A small self-supervised audio encoder (BEST-RQ), trained from scratch: activation silu.
Rows from block 11 of a small self-supervised audio encoder (BEST-RQ), named by matrix and row number. Rows with one number belong to one channel. Each number is 128 + 32 x the weight over its row's rms, rounded and kept within 0 to 255. All counts start at 0. Numbers have three digits each.
After each channel's rows are labels from the 100 clips, of 14976, where the channel reaches its highest value: "strongest on" is what is common among them. Only what is clearly more common there than usual is listed. The data: short pieces for a synthesised band: melody, chords, bass and drums.
# convs0: expand pointwise conv (model.blocks.11.convs.0.weight, 888x296x1), inputs 198-295
# convs2: project pointwise conv (model.blocks.11.convs.2.weight, 296x888x1, transposed), outputs 198-295

convs0.431:046117095169105152147113111124141162087154161106114130117137115147119103077233085128145099141125108153177130179131171121147118072158060141141127145133131100105114151136118170114149141146164144136097074099168112116085083146114098120119099176113124132117165124127118161097162138118127115102145105
convs2.431:076079112110133159163106156155137160105161113105104141110068129089126106087201090070103158188134143129212073131181176148100109128154113101133121171072100129176148146161155120156138169076078148036135091052114147117119135133131097120089085128135152113142111127153101103100175149117164140102126132
strongest on: clarinet-like; tempo: 100 to 110 bpm

convs0.129:138091179162067139128102106142168094131096164174124168191090153126161149156127188187115129135152082081107173093146078125095130127113176173142152098097079117113079094111127152152056128103124143097127101083178109109154161137116158132101166132173148102101152119101084140097070120128143140084107115
convs2.129:125122119106115130138096052197090102115089182123066121149098116177134141118156141108099119135119095085143223123106089129127149120097120087087139105141140117107152176119124157116100136141105155078160121110132084164143132199119164131056125191101162119100144077099105143079018122114128097060054097
strongest on: tempo: 160 to 170 bpm

convs0.396:135054113132123108133158135112149115079169113120088124129137202106137091088145188115157073104153073169115124090165118094074180130153091132176140142130109166136173142198110140110126110097080126100100133110092080142107168084128140168142177203082152203100155068122175071102118081155137122163128138
convs2.396:145012190130114088104110179186100112112159137072109107123125153095161113141131147133131125158071073167083107164116118094146139131106117163172191161161082193136168130135143177168075097106120148111128162181138099126116131135153181138139133156071123138130087131119171102154116113179167120122120201
strongest on: bowed string-like

convs0.476:145097132125141138116137136162086133121105082109088152137090185149090143132182098154106152129198128122096148133130159128131157171108102135105132177087179094133166079151113166172167066163136156140128119089188157133155145083113090139140165129182103105116171124066094166108141087116190087161168184
convs2.476:159144119177111153131228127119170153106144138159125103117147098144141141172105095172116141087157084090142171096119152158130193146080120161102158113067142116185099117125157168079127095141106137141116092080146142121192118108100154119127085149170129089108171119080108137153083084110170145125182202
strongest on: bass guitar-like; tempo: 160 to 170 bpm

convs0.618:130165161092093205135141099139113111105096123162143124063118138123083142158133110131141125054125097163147151130241105131151141109083162110153099140142134104085147092119102178099113098159125132097135129100159145087138111141114128044151086088147150099090145183125159097167150162091090196136151198
convs2.618:150127113083150176130178110137122115097134072110116119155079129083146220142114136147141097112091156141111096106150115108111168135126153156149097122139094162149104092092132163125101135104131168134146089069105169137102118145169074118137077065151116119151148166129130121117129176110051145155177124
strongest on: marimba-like; tempo: 90 to 100 bpm

convs0.32:183100127150098104055188150158113124170126068160116155142105192145148122147143058134085115136136090142083186055180140114119212145073167126093160153165162143139125171155161165147102127151129119182106109097122134097146170118120140118139075098155121150156158102157155096118116115106198066146152169
convs2.32:166164104136118116136117153144147169189158120077114146125124085154120155124128113167133069145094119150131146137114116164071151146141106144127108159117168154113117138191072113114142141128142096110134188141160146104145143099151135093106164153124154158079124118066116164213092040083104168178163159
strongest on: tempo: 70 to 80 bpm; tempo: 80 to 90 bpm

convs0.660:114122102102104149138189132077138165181157133115138156093098117120142103168111188156169092112157074107142137172117142091085115153120166143154122125132144100135073137084121113100061091204160126117133113099144091081099154172153125118117112144093150136129145166112067101200160134114158200110142081
convs2.660:154114188174156163156160128119122151153133135158077101156121143132101131060195169132112169132135149151128148101071137133159111117110063116075076094200144141110084134192138102152092139135118101163127067171147106180171087153116147142127136137123069179115115117130143179098154103130089149178080110
strongest on: marimba-like; tempo: 150 to 160 bpm

convs0.260:156071142117113112147152161137110142114081072115097100118128146162159095134118106157115126090115190076093144195127090128152114132135098125105102064171128104095123188154061118116197205131087129152201134108108097130103153137173152195088143179134063082150164192056150137103127163119109119098112139
convs2.260:167164065071094167184102097106114164139162103099103068157165100147097084116095076140123123129170152135079118141134090174108107183167096156145153090139133181145098186079139093120194109156063131118168140059120174120118152140159108176096134151163107110124132145081138156112138186131170126130111123
strongest on: marimba-like; thin (high-pass); tempo: 160 to 170 bpm

convs0.617:159141182145120142111109120069133110152131142151125152150090105113108136121135163182100085127110129092102146168132123096127085084074142125174087084147116182094092154105070115134066069124124188117145190141095117107154053227097124121177117145123205233161184152149166041122121142129158078096147098
convs2.617:171128090141082158126132137113151134125147161095094141101105174075127117071119042116144167130146170129115119132134141142159079161228170184154137123091096153184097155148158118059157149185132086155157122033111123154089131053087104130122154128097090116140103096126100174168125115134114153160148146
strongest on: tempo: 120 to 130 bpm

convs0.102:124115181130096104123112187147191110136149152121061072155151106142169117122136151154137175084117093136144120129121117185106108158139184133104064137086105192106055114126131129116127140107177093147171132047129082144153123145112112142087092103124177147082112098157146088121153160155111107140083155
convs2.102:162101136114130105122172173124096176174157053104132085119086122099110070168145161138119087133107141099058108148163189062089090112120137101111124158107156049134119113129142123147116110140123113176124092117126151134167123074207095107140165140135181118070089161123129112142114080119086119121074131
strongest on: tempo: 70 to 80 bpm

convs0.218:135148147160139121117131095132109115128172109163142105142135126094147120096130140126152149121142101172131144164175197116084110172142106197147166129049176135117149187107130145075153142157097072159184154174151156231173157087166118140144131075163138147166160147111085111116137088122160147080155069
convs2.218:104146099109178083178150100144130105165148116091088117104130085141120154160136123094113136115114108204111174126133125102098183081133119146148091104098164133120085187094131139109139113120087093186172134182106128128126139154123120124111117058157103163179153192054130061159110134105219150120106115
strongest on: tempo: 160 to 170 bpm

convs0.766:132149186130094126119183101148139133134094111132139090125099168159154159102096157174136073144091175125081101138117155093127126173113111166085122146097153130187123152046134103152163152089117062154127150126080153168160149134126177077101120145173145134110050086143109124143116172138167089138120052
convs2.766:083125111141181156099111128108151105151111085121132177082134085173136105088105110136161135137112164083126097125126166159129109160108130106176124146121116116094112109113125168098109091158150158061113126050068108096070139161115084155067135110083124128173117065103066115126109109171062138123103133
strongest on: bass guitar-like

convs0.671:153105170095154124147134080186107130102122154082175134146128050067111197121102178171133099076146101137130152125126112097135115143207118158098135103133116104175089130092122080153055128140127108153111197163133127147147100116085131083090114189139129176105145108124107141126106125087072128127116159
convs2.671:159136105155118146102095111045174171140112111082139146140145138127138124067131107156120148138145141132079162133133090143136149129103208142086136092134102160181129185144170112130130111137106109037105151102120095129112169115156069164113142150126165151146175099140132124078127127149059152165122153
strongest on: bass line; clipping; text has "clipped"; bowed string-like

convs0.345:134175156151083149064132144122080064092102130123114149132166122099111146114082144148167091098203139079183168185121129141110113105125063135128097110085083132150131133107112101132046154123129119064137073167174123132052125115132146153099086084105150129093166142126119177118116126164090139095171146
convs2.345:163184172154150175106138134082062116143125121152113165083190122090097105129126138129165118095113095067151149126168120070123154109133096157117131152102119124140102149143119081073181121092114077145098088120144132156103119175113100141152113101126110136138092151118088092199149174147118129130156153
strongest on: bass guitar-like; tempo: 120 to 130 bpm

convs0.82:178130163166134102131109156158119197127120103124161083116152130112091123148152149115165162112138145147167176123107076158094158146130144141139123182098151198126114166102104108116200154057151051074069059113123105111152068145141140124094143161120093140172124086119117117095110106083133097196142135
convs2.82:139095167122141109165100168124137151160131108126130067159162142083097128098117158142126131111187219113131195123146070129102134166147150118153126115133144117155095151076149160148175129145147089103127077118105124132148133068129117096093132102135165087099106118136094127051115107072109119117153104
strongest on: tempo: 70 to 80 bpm; plucked string-like

convs0.491:093083120178064170083140141107209102162174110088113134125070151132188113099127158122156160115078147112163151133077108144117164168116061109137166105099078135075092105138168153152066137102163168115152179128173109130121089149136100095124134155106117097152156108111106162128139079137112187102098078
convs2.491:184163164130115099144144119102087154152128110198152103095177147169138102155163115108073161117186164078155102139164118107138086072090154196104056097134164135121140116121141123118122140158081088143129094169113170122114148181158131175105173116151080132099093130114138093162161103145149175152134164
strongest on: tempo: 160 to 170 bpm

convs0.569:179102142128061080123133138118143124176096106189115141124150077080070128128145146129139099131159114122153146225160077115177163101104179128086115132143078136142105096138158138115115102139160135167133109098112104149117114113184177119162194081138104128141113118073042176078159086131123139112131143
convs2.569:128118095123094071107101146104157176141125206160162098110088093117126104083135154122133085179116167081114134135171166128149055114074135079122116088177126111097060099169068122150213127189177144106103127144086126142112083165144120117211118103120094118101177087130136101127118115100126143151164160
strongest on: bass line; clipping; text has "clipped"

convs0.715:073168160114178187095162115107133137104133101148150143084122103107136143138131182153070165164144173114105101196138149131148179133156183083157152142125109110159153141172094122070107073114155105143158110148161115159127140135112155136116116167080109106121105103090176094145202147129074114169147075
convs2.715:118151121115105127127121097091159114108111097094120162168174154136123069106171106121170137111137122151190100178111116170180138127030158060113183088118155151084079119116100155092159163135065161096136083121119126132119126111106127087154148060145068133139145153111134144166142152182162120100139118
strongest on: marimba-like; tempo: 130 to 140 bpm

convs0.615:098141153119122140075186108106128115146105108162114203127096136125150112098152181086077174196128122148152175114130141117198100172142166152162142132106164113164165117079131164189127131163122174157133167156096142188152110082132104129111154094152165117176170154111167058082163112137056125122173103
convs2.615:146157070122128104142132148132164132115065081137098104205159166082165123118111131110097116156153103087178185154121052096183159104122086048090176089178133111098168157148159084085077188097119101139078134172110059144123106123135125159115132050177095186078108147096154102169155123157117142155042124
strongest on: clipping; text has "clipped"

convs0.255:080111171136131161114142084084125166075135133157147116150123181135195053141155133131210083131145102141138099102122029142130167111155038113091077087089106097152124117161100097135151097141166137172120105170169198149062140123150118133111085107089073106120117153132092112115141070129188165118144151
convs2.255:064120116151116169084144076096094116081159107117164125139155112139170085105148125101191113098117112123142132117085077127190111130120080109125082075074142127132170105101135113076138086111145090122052083130173226063044072115154091140115064133110125126089168135107136133086114103090146175095123091
strongest on: ride cymbal

convs0.398:110173111215142103140116155103074150106156112138105132119094116130134096141117147126066144167179097154104186156067120143135144114133107105086142102072061129133148114125159152126145085122175116131180155109133117094096039129163153110124165061136152128189165142087162158176133163125096117163180177
convs2.398:161152108100090157116121088124056116109157136150131133151100149109168088154073144131106143134122137120172104127094107141131108128162110109180161110112089107130197133149164108087134083135109091158124140099145116043103121143167193163085107130139128110159116095150127071119111162109102063122167074
strongest on: tempo: 70 to 80 bpm; bass guitar-like

convs0.213:125083192123144157125092107113071109137106139092063070136139124103162098111192117120087128122135190097166140123117172149076102079103145158157112107111057140133086098138126150194115086199154136156119149129170161072146163133119117167082140131131127097099147105102132156147102091171101107119190114
convs2.213:090094116115139089134094157126159107109122160099151127167067120128125171113221156090119125074152136129169144154096145166165110116048086102170134099168134147090180074133091166147134160120168134143134117097178102127074148150130149144116089161091097106138109126089163115111182137079117142138178148
strongest on: bass line; bowed string-like; tempo: 70 to 80 bpm

convs0.146:148148096195101122106107178121159036129146206096116108143139124140116160114161113064142164178118128157152107178174068095092097099162150097146126096124147173123119179115130163172146084077123107098152098100137109100151108097151149184094090093187142150144111155141179126095095149074141103128136150
convs2.146:135153137165089130155156169151107119139096176128147090155147095083130176137119135151095092129098170142168126145115103120096175151136111130120140163150103131172094157044129162107123103105102166109142088038098139138106099121141146130150080073139102084169071158208114137121178125154149108158149085
strongest on: tempo: 70 to 80 bpm

convs0.261:149149160149160137129150033107138137099157099153112134125144162185142108071123170150080113148121122066149124072189098118132165132145158080166114097094134127076110131082097170068106116165107088107150151160226116164085119109172094109116070174152147116119097156098112137097050101150089121096166128
convs2.261:127134124114091196134112128176071157081152116149150165154125174156124149117117138059050115136164109095135144137124119106132165145124130093121149105122137184130170121137080176146126139175163094119081157091140086092151152140168066147110078112095108084171078155145104140118099072136119120137116158
strongest on: clipping; text has "clipped"

convs0.651:122134246089144154114160085144118170163122188097122170064125144102138140079074171137125128156111139116115162143176120073130081140159113097167183129147116095121095093187154144109143131147084105093113100149129159148122111179163114091133128076130127123156127157148119123113103162164109135115162165
convs2.651:169145143104124150069153108113134129148123141062055148146061095077158111109091124119136143143065093120101097127112075096157117113095106145172192111065129142099145187175104095127158169061136121074080080158130136144109104115177141146156144100204154127123111160066117118092055177101126118099119184
strongest on: clipping; text has "clipped"

convs0.30:118112121145054124173139134147134093158182182103147072168117093117082151170147157101128122125130154158165179194163162140151101139129102110101171138120083164114120117123078097134076083132135134109155182119135145128107163159067166094153102166105160109070146114124155048093138120122164134143159141
convs2.30:133182209150183124119105138113139162120119169141118206121152105145114109109125082152150097173140077138094069053103074073098188114110082127144155093153178087157092146140145128089130109139110135097123111172108136117123133130210131085114123125164137140136109111118140158149174149147117130090098141
strongest on: bass line; clipping; text has "clipped"; bowed string-like

convs0.73:177107171093169123163082161109142123046125183137170156141116167089109095152144137141113090134111119090121144127193162123118133133129130159214094103109079118177101112105129189103140120134140118062091137176153121191124065178157206129169073131130149148126165071134127138172056145152077172101100121
convs2.73:162177108119128086149155100127107065137137089103110080114165077097145096122142096135115145115138061127173090162135134150143129146162145130115148113123147145117177128153054142041129075114172163191160127124123108091106126084212078120107107128150185149122162177123125157101145165109078140141103117
strongest on: bass line; bass guitar-like; text has "four"

convs0.152:110152062188114076151127134141132161118124154094115124126118136109153134111115134169120151088062147120120150066167111083107184161167132092132118128113109106163171181159118158076090146094163128076175083134120090094167163149121138066106138177156154200138117132078141146101099126143101178130116169
convs2.152:117107160085191141134142137175095069154134163134122154116160121149174098098170120100118150126161086074107085088085144143115097088086093235145122167145133151121105089170142076149134195126075135108099088194190160142137077097164110162191124102126126116139177082136129200136147139094083136085161139
strongest on: harpsichord-like

convs0.21:160166125120115102204132181094111193156127109187115114082097147073117112159086149187115092168158119135106147129109081092151083141092113107058130133116161102135140180145115159131171112148136138126146055097060101107155146143186139083111143163122181126131154132119138138107098115115117143111140096
convs2.21:224139172180105072182147173101110180124102104128138056136140143112108116152118155208125079118075116162158144116171066120058125176060124143048164071160164111129105126106086107116129124145117132112101120084106098147118117140170142152088139147150123135078130161176148127079121147120127161125105091
strongest on: tempo: 100 to 110 bpm; tempo: 90 to 100 bpm

convs0.649:112134180156181118149159174151169141140175160085140108176142160115144188114144180183070126104106126090115117175141107121134162097169113099174150103125147095129130124027139081158147155116115137142110097147099115118173142125175133133105156143116132133163164115179127083180105163091170164091170099
convs2.649:096161122115095114122151090113109112170174118147165180196149078129124147080100053067145111170157148162146197187097206121115159147126171128183121105082180178120133133157159119158152093151095131121152086085161098161132154185098097124122132151149132120077113144112127126164135069128107070143112186
strongest on: marimba-like; tempo: 130 to 140 bpm

convs0.487:173127144150075053163084147092156063139106193123115113103123099053154129115123146093137179156132143150080104153102115111120105152172161107137158194161104202110155076150167147141065160114180212137114158106136131139124125135150112121096129060125106076162075106201150156131091115133136125155187164
convs2.487:164171144165115091143107119139140129091138185141126099093105117156156107053119129121118139151078135118132158135152148104117152199116128160117154154122180135086110069132109158058099134084124137100020130165097104101107111141151150095183164079128084069212102107200128190172116148150160143129167126
strongest on: tempo: 120 to 130 bpm

convs0.279:127125096062063143146116128137108078127190145090122103176141098129112180187105114175137151095127163116126145146174163095044082150116121172115118122120166102071163171154100197089165082139104119088159114149117133140155085088131128090144099176100143092161124175096113070150164138135122095155099159
convs2.279:109111100121098159155116128160101090163206101106150121128113089141165128165108105176147168104110164106130120157177176086133127156126162162165147093099151112121157187168147130104152125148101115147177139085138082143124120128150094130082109132176169186134122146073222087169145115068070139107089066
strongest on: clipping; text has "clipped"

convs0.537:102129144095130129126177123089134168122127137147019168112134144179129128203101167129134147127093182077089157100166076118158132134091109148085118127172172118145161135080129103170164043113154113167131081146120099076128144147172107143095132178149175145112178153105088079095130170149097101134179106
convs2.537:176099091149142144146055155105103073129122136129166107158140094098140081092185110134122122093131092087145101159082155131127156139170162061144130137136114125133119100128131156106166177149088099103152070114137101153106108084123147114145128100135063137162116076143117197203131050109147124105105129
strongest on: marimba-like; tempo: 130 to 140 bpm; tempo: 160 to 170 bpm; tempo: 140 to 150 bpm

convs0.397:094093125126165133106113086139136143042160043164126217139123125102156059101156114216158119175115131104118169118150094098059109139159091114123087104130126111158087099120106134119066164171182130138094142143139104112132126126114100153089138095151186189157124138123079189115134074201148083102162120
convs2.397:105168104155190163099039118153143139128186017177151167137114157119151120169177155164144113192111082150164185141105089091109068129088127159151127099097134153106126106145120110136128135124137124133093113159091069136068116124180137142084127104136159166124111141108118142107133147147118123120190135
strongest on: tempo: 100 to 110 bpm

convs0.756:152169085128169116120094127137157164148096133119143163161173097150163152091126188076121106160141126133134111128102050138165156089121172132116158099143102134148095116069144172116133129120175102095125115129094120186095107160131084087098077148108153140147158137158201090103088091110115142133132123
convs2.756:163138126164140175090113131143116207121140102103106134174169074111188148099097168107070119124150136100181152150091144134154192075177167121065195151178135121147082074132114147108165208155179026119170146134121131113118084147144121106169151182110103095177142195136120115080131152147127169094157128
strongest on: clipping; text has "clipped"

convs0.459:142115134162115148067116148188108208142122129165149102106189099176133108104082099135096102148120155135100150148142159152163068120110158083205114128160107156215108134112113103111113095135099171146076082144109146166106113158177175171117186130142100112134131126088159177125113153116099085136110135
convs2.459:064095101073086168109119116108147098180107139138115110175176206167112121122112133117077149154146164096101144082151137133132102079086181142141106108144124102133078143138129097053073116124136128104142066113046135140122130162191115109181148198144136126144109118088128099080115154073131136153163160
strongest on: bowed string-like; tempo: 100 to 110 bpm

convs0.24:127101135139144119064143172117130180157106174070205156131146148114121144130139083111157173113158128157156121078078090132166161096115137116137197108126106118141138164193051176065121160087135133071170133186102180134103111109113077116179056113145140151090139157117086113106131120122111153147170141
convs2.24:168131141104110132125082140097127170145099151117104186166094204127128124129126110138091113121121065127077120170131183117106136199115140136092109127140099158105153090119173128152102161147123137097128122101170148112158106133101104186161131167097087075200112141078128128099091115068121045113138156
strongest on: tempo: 160 to 170 bpm

convs0.163:115133184075152102120141104176128055128100140145126148105146087161118170131155101114192127160104125149096179143112114126175137105066121171155072112153132122139107181139132138083144107164110130096163160149110126108120188065136179145104150124095109114131183160116114100058126091182107119188104147
convs2.163:122127134104092157125141165194078094153119144155175133156115059108145082119142119126073118138077127133145106129150081105134110106138148115145147108107091119164136075097115138207165153140098085158098118120146162155112140135126152122191108112150187154076074114176107082177093129116133136059092176
strongest on: bass line; clipping; text has "clipped"; bowed string-like

convs0.605:078084103167127162144105186064182121120146139135102152107104150183192102120124105120135114138137137104115230188170051113148217105133126158137166124179093166114129179095135106137115088136136086145115136134130112164125106041122151135117101051093145117164134125094175170114093138115149123125149077
convs2.605:087116093128140145171095172114152098138137177163083124112102186170182110165170108129120167125132135137076135122110155191125180173136152200117151074155150113144084202087127136121148131149077079148139106102116083196103123126160117134174183041150070143162098122143121057151114165115122188087151086
strongest on: thin (high-pass)

convs0.572:087095096071126096082094171111176106086052170160176107085182103184133096155161138143095076087100120117098099137116159159121147097140090130093112127101168166086125099127134102090079084109135127071088146155138119089158138051085084109143120147115121121148136152078194160115139158088101115081123128
convs2.572:113180083108196099158126047141068088167149132136146140128136138133169120141118075144096104105169134110101101127122148151162109148105127077114095082109145193110142136037138137112133095175139118132106146129160072121128188110174222129151215096182132142123107100117112158137125122114096152124115164
strongest on: thin (high-pass)

convs0.686:062139174087184112151092127200110095150161161160078108173144123100114045095145112164100147154145069171159082104102153121134106102107108231171135075149157142138063110108180119157120140151147133104070127157153108182087118156125123160109152160148114105087133109122105144133088081163144122160155119
convs2.686:100119120122208134132115149169125087174132151198112140127147182058173202114114119127081121117076092120119149105135120163089112078105136137091165087138138086116120080108130085107137152103164107117095182169131107098128124165152139155115186139171120112136169070129134161141147111140176113171162157
strongest on: tempo: 70 to 80 bpm; marimba-like

convs0.304:191185087137125083107091115124127099129185090129105108134137092115131103151149085165166131133127177164099178037182144130155181126140113147165140111134167114181126141123108187198163173100127161127153181108164158055105160145126144187158102092111092072113120110129175100062113060130089151088054121
convs2.304:069148166142111191129099121081118141136114125143173215151146115166155114163181154132072091161147140072139142172108088167118115072158130124113140172117132066142147115126112113114120087142151132141147117091148069139105125103121066118063136096193114181136159211194106141133106130129111159142111109
strongest on: tempo: 160 to 170 bpm

convs0.423:146109136167111113143186108084125131059150138128111098120150140185173192178110103112184155121145158061086110144104152077113102107112154119184100164136097152110158067109146093165109101114149130158161102162122161126141168168057157100184124158119119120145153119101180148136113105121110120155079117
convs2.423:114113148169135158096154090129130136133115203077077166104138062175076105152146119120118111123106094175066149126073105159084105164126151110175083177133129151117158140164150204135119180129171061115112124055131142091161122175034175107149157126106133145159116173146155149099143115102120102138090143
strongest on: harpsichord-like; tempo: 150 to 160 bpm

convs0.698:192120125090096121142160123093120112187140144204112142126118155136132142114111127096165123108119096190110199056172141130217157171129118150118112124135089160147131078118144116163120145137109193079142132163159146136113114129190147137085096198127149123134132109119156150105099075096155119148135167
convs2.698:102096157110119152112137193138155145135132119134116125152138145122147160178137133141122122208147109055156111191101138112084114121179137170184114108161211048140100118132111156151083091142114098092162150070178128185150103151113117156128139079147066149123136160165076138162135166174115130118110117
strongest on: marimba-like; tempo: 140 to 150 bpm

convs0.533:132141083170106138111121117147083135082093094130126080147153142176150105103135138066172094100123156126151066125111111161111110094127115070098177143162117105103138132178083165060133116072134146119138087160123148114145172099173151154074143169141111074142144133075147118128134121174143065199062093
convs2.533:135103047138109146100090127116141091120126120120156134106097114150145116108135091126159168136119123131187112107179123106113062079133062103134167183117135078146130102166080114093075054066147144117137118089122143114083162126173067105125081125127144116105124121083148100158119146154097094146039121
strongest on: ride cymbal

convs0.19:153151164123127102134101150112140120156096151143159159176132190137164123079118125167134157094144176124076127118075085141142157152137140165155100073102112130124112206150139171180104093080106105121081184095114165117083083203135110119099122084059117171134152114173121093127114189153146154096102151
convs2.19:128109122123101133179128079132136133148109136083083127177153116157140112098099145159047106109091121140118157145110130123131084143120184124150106090133092171095076114120113136129100133093137109131105178139132095044100139201137170116133109124133107109116145140185155135112167152152082171086114106
strongest on: tempo: 100 to 110 bpm

convs0.565:136065078142141118113186140152157109140082119125193113168124174097102119099093167123161138057159079108150185096115167126177122129113112087067115103129091123112154133157128048183187139092129163170062141134128133161121088106174134097088108123148136152104062105132124190146098114120194169107130089
convs2.565:109110111136172075147212187090218127188100137139094143128151205107094090053147183169205146114077136125109116149135168153127080118142106162156080100167147148142156128128131107116101141124156141106098107163099098125116151180162121151169122159137118093101153122139110073149136178115071049114086110
strongest on: tempo: 100 to 110 bpm; plucked string-like; harpsichord-like; tempo: 90 to 100 bpm

convs0.221:121167089160152066129177134072125117115145108162158102160151103118126148112158092177082146122116131126158125135141094060112105104148095029110100100095149131161125132144097095054116148184099152129128139156167134146138161101138124160105154087102136100083147138118190138148148172139168107123121100
convs2.221:113074145157127113187074145115093087122161150120087076117132166097200136107054176077104095159174126107110141127139139136136136123128083183161141128083098162138160126172153113133195172143157122059162110084097147093124109161139182122113101091115083082127087145092105174135135089143081195177129132
strongest on: tempo: 100 to 110 bpm; tempo: 110 to 120 bpm

convs0.56:088118127103094174162147112144135115041141086103123111083108086132172124140138108108103149136137152057168108121172126132140153116133174155116102131121189189187086052114140102153104126157177125116144120177129140122138167133125098139105113142152120136097182149138115124078128147151117089183130166
convs2.56:159124151116120097168137154131091082158137186176170143192102159109093158158121144156140133132103169118179110137073144165112144159087173126148120114127125103121134166123153146096134157088072117172141154078132123103067136117133116114124110119125127099099094138118117141108127122096101142093088133
strongest on: tempo: 160 to 170 bpm

convs0.640:135140200096184168093147179118138140121158067163146103146129159106128089135171147097090164108149089083136092134134102117099143138153098127192142122095133155112077133184144117107136093138162116134158147123121151210178160147133153116115152096187147158152160067137095122147139106159196181114140092
convs2.640:128090140103145115104115145086107095129152090178118110120125102187145126131171114069129147137087109114115113171133068149132079127163113174173123154082120102105073123160165088133079039124138185096110110102124142183177177109146152145101141109207116156183078094105125138169124112203162166138103083
strongest on: ride cymbal

convs0.117:118150103099167134122124185100102144060091112100141104133123128130133126119086121134192184145156172132110121143124110143148124117155117104143106119129131101114145178126148102087113168165150117129163145107171203078137157189078138171115137068151115136135141103132153136096121150066145127104178179
convs2.117:157123158123091095188101094156180120176118109125119149185118100106139183165065141109127091141069125134114087087126165089097127111073103162063115106126095074140125154102155135057142140125081173155138129065103105111103132115158147100126157154085115127069129134072082120145155109163063118083092099
strongest on: clarinet-like; tempo: 130 to 140 bpm

convs0.760:177140115092095093122134109130140128120124113058110065114177150104164177149105130120139062060111081145109160190126077135096131129146087138081126057137160088081162046102068135070150148157087105147153142132149110109147124104091109160112073118128185128118065099129103134157161099136131153136154113
convs2.760:113124120155143126138099091082106125141107118110122106151148153113162160100117160105142051105126117122166058156174137153085097100221111119063114106121122117107172094163063156073186115190129134116152113112155151048166140145101123124212143125134128126136102182140175137179098172138097159158134137
strongest on: clap; tempo: 100 to 110 bpm

convs0.187:116153099027114155147147125110141104099129130118180159133115135157109108098098124161105165094143143116160106137171175061115149135078140081162114151132109133113155165134128098116076098142117135123137134181099148161150174145075137104086089142113093181108124123085158082100154058110186192132188103
convs2.187:120129091084064139129204138105137128096133143144159197119124131157133149098066108071102149129159179160093145119162153091142098126097151096173142123140131062092126161146124155148137087169146095146209158108115144127180107149158147148112135138083146075093120109110174094098131124127117171136139130
strongest on: reverberation; text has "room"; text has "reverberant"; clipping

convs0.413:151104097143151146070075127142135154111099097129169158102205106115139140146167153100124144122146132134143112148088169211145121120171101154158116126161165146135158114134174095133110154126167134159117139108099150131137083158124171141169150175107172131173140085095097134097104102176119079141172091
convs2.413:131110181165092156166198169048127124124152093141182081143061095122153179106160134117092081111158054084134082156117097069148092185157195146135187116120092179080111225157139146111067156157194135159084122100114155161086150141151131109160119119094091092197094115113155153139127137045165138149143162
strongest on: tempo: 160 to 170 bpm

convs0.542:097193109197109184109099062164127115114162108108116127081067190186105150184133101139120128128122092141147146097141143153115126113108136149097144099147152131118104093172133135067121060128159121080144186119145117203065199142175133157189071080077108123124067141130065084151056152150179117107090074
convs2.542:125140060111121141119123112150128093116157139110104122105166111119133094189150136172108161182107119040140143083147118148083192099133144080125137116154144124144171108171156143077130100160145162045177144104131106115099140184177101134124179120089101149061081051125064122166062101138153107115128115
strongest on: ride cymbal

convs0.140:115100098112185098089112060155024149073103160130118167110118129153124162122125187146113110028118096095127070136073157116131075160090046125113156134090117135137117057112097135091094061111129156131106145127102151103053104140089108113136140094110137147130123132178171137146119081136108082101168119
convs2.140:107149109130151164122073118131107059107079117164135106137123124097075148139112121151170103117094094068074109174120157107103084100082024137126172035121129161118110145104167145114139125128146111141105156094121171151091110140124138148128176074119180103099167114153067126166097072132096124078078142
strongest on: thin (high-pass)

convs0.107:127129101158154119174138131149116123168141171144098085186104126083156067106143166131159126107111100163139183103123156150156146132135085121069078038185239092107128160156096120136143167079151168118106120110102177106080129140146109153128100091116175165178079154121099080126122114119133176141125140
convs2.107:109142159208138113075092127165115162099156075147122076125125156134109098126138130128198137150173173159121150078132217135123110134132201152122111080196136174126174149114106154216116107167107227051120062165149143123114104115137090119119100123187155135142124139101158068083079147150126172145154133
strongest on: tempo: 100 to 110 bpm